config.toml
model = "image embedding model"
image_size = 32
targets = ["face"]
embedding_dim = 192
weight_standardization = false
depths = [4, 7, 7]
kernel_size = 3
init = "xavier_uniform"
residual_init = "none"
muon_scale = "spectral"
learning_rate = 0.035
max_steps = 24500
epochs = 51.2
lr_schedule = "step"
Rows from block 14, named by matrix and row number. Rows with one number belong to one channel. Each number is 200 + 20 x the weight over its row's rms, rounded and kept within 0 to 999. All counts start at 0. After the name is the row's rms in percent of the matrix's.
# convs1: first pointwise conv (model.blocks.14.convs.1.weight, 512x512x1x1), inputs 74-147
# convs3: second pointwise conv (model.blocks.14.convs.3.weight, 512x512x1x1, transposed), outputs 74-147
convs1.463,062,197,209,203,228,209,190,205,238,184,234,156,178,221,223,193,193,181,191,228,214,174,158,195,211,217,178,182,236,238,196,228,183,156,181,205,204,219,201,192,206,206,182,188,187,200,163,249,200,183,216,231,235,240,215,199,181,232,210,219,204,191,204,215,247,195,197,242,232,184,182,237,184,190,198
convs3.463,064,231,221,216,207,176,172,189,183,217,192,241,201,227,183,227,201,210,187,181,192,208,175,178,183,208,205,190,206,250,205,202,146,217,200,195,235,219,219,179,229,214,219,214,173,171,197,186,164,177,202,210,202,187,217,209,214,185,191,203,179,202,205,224,228,182,183,174,204,218,221,193,215,188,170
convs1.464,117,181,205,206,210,208,201,196,166,206,197,203,189,200,197,180,199,181,209,224,219,207,208,192,191,203,194,223,200,191,214,173,211,168,213,184,191,225,189,184,212,178,179,196,197,221,204,185,200,177,207,200,185,185,222,207,179,214,224,201,166,219,218,208,211,176,205,252,206,197,201,193,200,245,170
convs3.464,126,188,201,192,202,184,180,215,196,200,187,192,225,215,228,163,213,212,159,203,194,225,188,171,224,225,210,236,219,198,186,216,216,178,206,192,166,211,177,184,199,169,199,187,172,206,211,215,193,240,197,188,181,221,190,203,245,195,167,196,237,200,200,190,237,212,201,152,201,181,195,173,186,199,197
convs1.465,112,199,145,186,219,177,209,209,198,209,221,177,173,182,226,221,209,216,230,188,215,183,136,230,194,202,198,243,195,210,212,201,206,218,200,179,192,200,221,205,198,216,213,226,241,203,175,206,208,211,233,189,194,159,193,206,190,252,174,188,206,200,211,182,256,181,204,182,203,181,180,206,178,203,214
convs3.465,108,182,207,193,205,223,219,236,197,183,222,194,197,215,188,166,207,240,200,160,203,204,236,187,256,194,218,218,201,197,173,218,247,220,219,208,221,196,186,215,194,196,195,209,198,194,187,194,194,202,204,160,210,205,203,151,198,206,181,236,184,194,203,197,195,210,199,188,192,204,237,199,224,234,193
convs1.466,099,186,232,185,211,220,232,189,212,205,199,209,246,195,199,184,252,153,234,202,189,197,186,226,203,179,186,206,180,180,214,183,232,181,218,212,164,158,147,203,225,231,226,177,227,222,213,187,167,218,237,222,227,182,223,191,238,219,205,245,227,180,174,192,181,217,241,197,218,179,211,190,218,167,188
convs3.466,102,204,177,231,170,181,193,199,207,211,198,192,193,203,205,186,178,206,207,172,208,208,153,209,192,236,192,203,204,196,205,215,222,210,179,276,205,206,222,225,205,182,172,208,179,202,219,226,211,212,219,183,210,206,202,206,286,204,209,189,233,219,216,247,226,164,175,212,231,225,206,192,209,195,218
convs1.467,077,182,209,235,225,179,184,180,196,205,220,220,214,211,193,214,221,180,170,209,205,197,186,192,172,206,194,183,171,174,196,225,206,228,201,242,223,181,182,179,217,176,199,197,232,189,198,218,238,211,231,211,175,181,186,199,195,199,195,188,235,203,200,193,226,210,203,251,224,191,203,207,236,208,206
convs3.467,073,182,206,223,208,236,192,205,168,215,234,219,176,210,220,178,174,198,206,196,215,191,195,198,162,192,199,171,202,211,184,198,211,197,206,206,198,192,211,217,197,206,168,174,208,210,197,219,196,197,216,215,185,189,200,200,198,188,184,206,219,175,175,185,251,202,223,216,236,198,185,177,227,173,171
convs1.468,076,181,180,230,204,216,227,197,234,199,229,208,202,209,232,208,232,151,212,215,207,191,159,203,220,216,195,213,226,201,187,237,179,174,183,222,197,171,216,204,222,187,210,178,189,154,187,189,220,183,186,213,219,273,202,202,187,222,207,179,201,212,172,243,224,199,209,215,196,189,202,177,189,169,167
convs3.468,075,197,203,190,203,238,205,203,217,184,179,163,192,168,168,168,192,201,198,191,194,175,202,188,187,205,195,194,221,217,188,182,137,194,222,184,238,212,246,214,176,184,203,205,245,207,184,182,230,192,177,203,178,188,157,188,197,191,212,229,147,195,230,203,180,189,181,210,178,185,184,181,172,183,209
convs1.469,119,208,220,182,174,168,265,187,188,241,205,196,233,187,224,217,191,201,199,199,168,206,143,239,250,200,211,150,171,224,199,190,217,184,217,181,199,191,244,209,218,195,181,233,227,203,204,195,184,218,180,163,165,182,191,190,231,226,221,227,205,206,187,238,187,201,201,197,176,200,182,175,226,222,225
convs3.469,112,234,199,237,214,181,232,212,198,186,181,205,215,202,232,167,222,238,193,211,223,194,207,198,225,217,182,196,200,210,182,170,224,165,189,183,163,199,256,195,206,212,159,202,161,196,206,172,170,214,196,204,206,195,184,203,207,199,198,202,202,236,180,193,186,214,207,215,190,232,187,189,202,188,200
convs1.470,121,217,213,168,206,224,196,186,203,215,177,173,220,211,226,213,195,220,157,189,212,187,182,175,239,192,200,208,194,200,219,191,200,167,205,207,208,165,188,224,221,210,185,219,173,213,194,207,171,167,184,187,213,225,231,201,226,211,213,208,147,221,241,218,141,222,211,222,204,219,183,157,213,230,161
convs3.470,127,227,182,169,223,210,252,233,165,200,216,185,171,177,192,214,209,212,199,200,197,198,221,157,217,209,208,212,163,209,232,222,198,192,197,196,242,186,225,206,202,211,220,190,178,196,203,192,190,148,227,188,188,221,217,188,207,195,152,189,205,213,218,194,197,209,206,180,191,206,209,167,185,204,236
convs1.471,105,186,225,171,211,167,194,184,208,203,169,214,195,204,187,224,202,208,201,223,191,204,179,188,145,236,214,185,182,165,196,202,210,197,200,213,174,182,196,195,217,203,233,206,178,201,170,202,213,194,210,171,239,195,210,181,210,187,214,208,224,159,219,237,210,183,217,186,175,192,203,227,181,222,206
convs3.471,104,222,183,188,200,192,193,187,186,208,150,180,220,188,221,247,207,172,228,211,156,182,173,196,221,207,186,250,186,177,217,186,152,255,177,182,178,210,173,178,166,200,170,207,218,182,220,192,203,219,208,205,209,181,217,213,230,205,161,213,219,193,190,219,221,192,228,172,189,177,161,182,199,191,194
convs1.472,100,227,202,199,191,197,185,195,215,204,217,202,221,210,235,203,208,173,236,198,170,201,216,209,226,231,203,189,205,222,168,182,173,198,205,199,197,198,206,205,192,179,201,206,183,233,186,228,231,191,177,172,190,198,191,187,197,240,182,239,175,218,196,210,216,190,216,232,180,209,180,216,219,227,202
convs3.472,104,161,206,201,204,184,192,202,196,211,212,208,190,199,218,171,209,227,203,217,170,197,185,250,200,244,187,231,240,183,163,209,218,192,206,223,211,177,183,189,205,149,209,188,225,181,188,204,224,203,198,210,206,186,204,213,162,208,196,209,233,203,157,215,226,178,181,241,203,241,214,193,219,164,190
convs1.473,113,223,203,212,201,169,219,180,225,171,201,185,231,201,217,184,188,210,219,213,211,206,194,166,147,244,213,185,192,164,195,215,188,182,215,234,207,161,174,193,204,190,181,187,217,220,174,168,205,208,201,238,193,158,173,194,215,237,194,199,202,191,208,172,196,217,198,170,188,203,200,217,195,178,214
convs3.473,115,204,217,194,191,204,205,178,200,210,195,214,211,215,195,206,197,216,193,217,205,217,207,168,245,236,225,233,175,185,219,209,207,200,174,204,193,222,171,196,200,242,188,202,198,179,221,197,207,201,204,189,223,208,227,211,199,194,194,179,185,169,188,203,168,162,198,179,209,215,171,177,188,169,248
convs1.474,121,213,196,208,198,175,200,177,226,175,197,184,174,180,204,213,149,241,198,169,173,212,204,222,226,202,211,197,199,189,210,212,195,219,202,185,195,204,207,196,214,213,240,201,217,187,203,257,211,173,191,216,203,219,195,203,174,188,198,211,195,185,196,202,207,155,206,188,214,207,191,179,220,185,204
convs3.474,118,216,205,184,202,199,219,201,179,198,180,201,183,222,224,163,197,241,194,219,212,208,230,164,207,221,200,199,196,216,223,198,186,237,198,212,202,173,222,214,200,238,183,187,227,218,184,220,212,204,227,177,220,211,203,193,183,207,186,215,202,226,199,194,179,170,207,210,216,149,230,266,214,199,215
convs1.475,127,185,178,174,161,207,192,239,216,194,192,208,193,224,201,157,229,181,174,152,191,219,183,219,202,205,190,194,169,197,177,196,218,191,179,218,194,191,198,203,185,210,232,179,248,201,226,175,217,211,223,218,224,159,215,212,204,210,196,195,216,226,180,197,213,221,201,202,201,190,183,194,197,204,185
convs3.475,113,201,191,181,182,184,216,172,206,191,205,190,188,223,205,185,206,172,181,217,203,192,171,151,196,175,185,168,202,149,194,189,208,190,182,224,204,194,188,207,195,198,202,216,169,193,180,211,170,217,189,212,222,175,165,165,186,182,191,210,220,190,187,183,193,186,205,198,180,175,175,222,171,220,205
convs1.476,056,192,218,204,170,209,201,247,215,155,213,214,201,179,237,221,197,231,183,219,209,169,223,168,233,196,194,221,193,205,189,208,174,226,223,204,189,179,230,224,225,187,189,185,235,195,163,193,204,190,179,232,188,175,213,182,182,189,200,211,224,195,220,188,168,209,218,221,184,214,179,196,171,186,215
convs3.476,059,206,217,187,228,201,210,234,206,201,179,224,214,233,178,175,187,234,200,185,187,205,188,210,188,194,208,214,228,205,189,179,221,155,182,195,208,175,220,212,201,227,183,175,168,177,168,232,221,187,189,177,173,189,196,187,189,177,219,208,202,209,160,217,182,190,211,180,216,197,243,215,204,178,199
convs1.477,103,187,173,196,185,220,164,176,197,185,207,198,171,161,185,185,197,194,228,205,188,197,181,186,176,210,208,185,198,223,199,209,180,174,163,157,217,223,172,201,185,188,239,190,164,182,202,219,216,208,194,199,193,217,192,202,184,173,197,192,197,169,195,186,197,256,178,185,224,141,189,196,185,231,199
convs3.477,103,158,215,170,203,184,189,204,215,195,203,178,215,191,208,196,205,201,200,193,235,178,207,168,222,216,187,188,204,201,185,204,225,205,191,200,190,205,168,171,223,225,238,222,203,225,176,180,190,178,208,231,224,198,217,182,218,199,202,228,169,188,222,225,213,239,185,187,214,189,189,207,204,175,201
convs1.478,119,213,228,192,198,160,189,183,180,215,190,215,193,208,177,230,198,235,201,221,183,191,206,208,192,222,196,203,221,193,232,193,186,195,183,220,191,168,222,212,232,213,217,200,179,218,189,195,216,212,228,198,209,199,205,212,212,177,212,218,146,184,187,152,170,204,179,215,193,161,199,205,204,234,230
convs3.478,116,178,205,201,217,204,243,182,230,201,229,221,197,203,160,173,224,221,161,216,223,191,189,259,172,212,202,182,215,199,183,194,200,215,192,190,209,192,207,229,189,199,208,213,210,214,175,235,227,205,194,175,207,193,211,209,166,165,214,220,190,204,205,145,221,183,228,211,236,192,211,226,160,181,203
convs1.479,073,220,211,174,213,212,191,203,179,172,178,197,239,180,175,241,217,221,175,224,177,187,219,185,225,169,200,151,149,221,185,201,184,198,221,218,197,201,185,174,181,167,212,210,245,206,223,215,224,210,171,196,217,186,218,203,199,169,237,171,222,201,207,196,199,193,190,214,225,175,208,196,198,153,221
convs3.479,076,206,222,217,225,212,185,191,221,193,189,211,215,184,188,183,211,184,201,156,134,206,212,195,193,207,182,197,172,151,210,197,218,220,212,177,237,206,198,220,209,207,207,198,197,223,176,201,197,218,261,229,225,184,193,196,180,199,206,192,201,202,199,215,212,192,192,195,241,186,213,201,197,196,183
convs1.480,089,223,220,189,185,156,189,217,192,209,229,190,205,207,182,201,218,178,183,205,202,188,200,193,198,219,242,191,216,198,177,205,218,183,195,201,187,194,204,228,158,178,220,232,204,188,210,223,199,228,222,192,211,198,230,194,206,238,208,205,174,235,215,192,154,205,218,206,219,185,203,201,200,214,221
convs3.480,078,221,208,194,186,158,187,250,193,222,247,198,188,195,169,225,210,166,168,214,202,196,179,200,193,221,195,190,198,180,150,243,187,205,195,200,214,209,206,203,195,223,205,195,152,216,212,172,215,228,195,182,223,199,223,207,197,224,242,182,182,186,206,238,184,206,185,221,201,233,216,194,222,197,169
convs1.481,056,180,202,209,207,193,210,188,186,171,244,223,222,203,201,161,200,199,189,179,204,187,220,172,187,194,204,228,201,169,232,226,171,216,201,196,232,166,172,213,211,210,175,205,192,215,201,224,191,199,197,185,215,180,201,180,228,237,173,180,220,196,243,187,189,196,202,189,224,200,218,215,189,166,222
convs3.481,056,199,187,163,204,230,196,228,203,224,201,210,219,194,172,232,220,192,201,195,171,212,197,199,185,196,218,211,220,202,193,198,236,205,190,217,223,192,232,186,216,172,268,237,194,214,190,221,193,222,197,212,253,206,253,208,202,136,178,192,204,191,201,187,207,217,203,174,193,197,178,182,192,190,194
convs1.482,097,203,217,195,223,200,193,213,197,209,226,215,200,197,184,208,225,156,160,216,204,179,199,201,203,225,190,232,164,216,217,197,166,156,205,195,205,197,202,192,213,219,209,192,184,177,196,174,216,194,213,203,224,255,179,203,223,187,193,167,197,200,192,226,207,213,189,200,203,186,199,199,162,176,195
convs3.482,097,245,204,188,203,159,243,229,162,219,234,226,187,215,221,208,209,208,192,210,219,214,250,216,185,225,199,239,194,181,218,187,203,198,199,187,206,199,218,193,174,256,190,239,189,204,179,208,161,233,223,229,173,209,186,204,195,199,187,234,228,183,195,233,209,223,241,216,208,200,229,207,183,202,204
convs1.483,103,198,190,230,173,208,241,151,194,198,202,200,211,174,187,216,178,216,208,206,215,179,227,189,217,227,185,238,203,186,219,197,197,215,204,260,179,228,185,186,179,201,219,204,208,196,203,133,190,192,193,188,196,177,211,208,221,222,176,203,195,235,214,189,202,165,219,197,199,236,223,199,240,246,218
convs3.483,115,177,201,196,154,218,190,204,204,196,192,210,218,230,207,203,208,208,207,201,171,192,203,214,178,203,203,211,240,179,210,182,197,187,208,146,203,203,193,186,198,231,185,195,206,203,197,186,174,218,179,118,195,175,179,188,188,154,248,198,191,222,194,197,211,192,200,184,176,238,236,190,227,209,216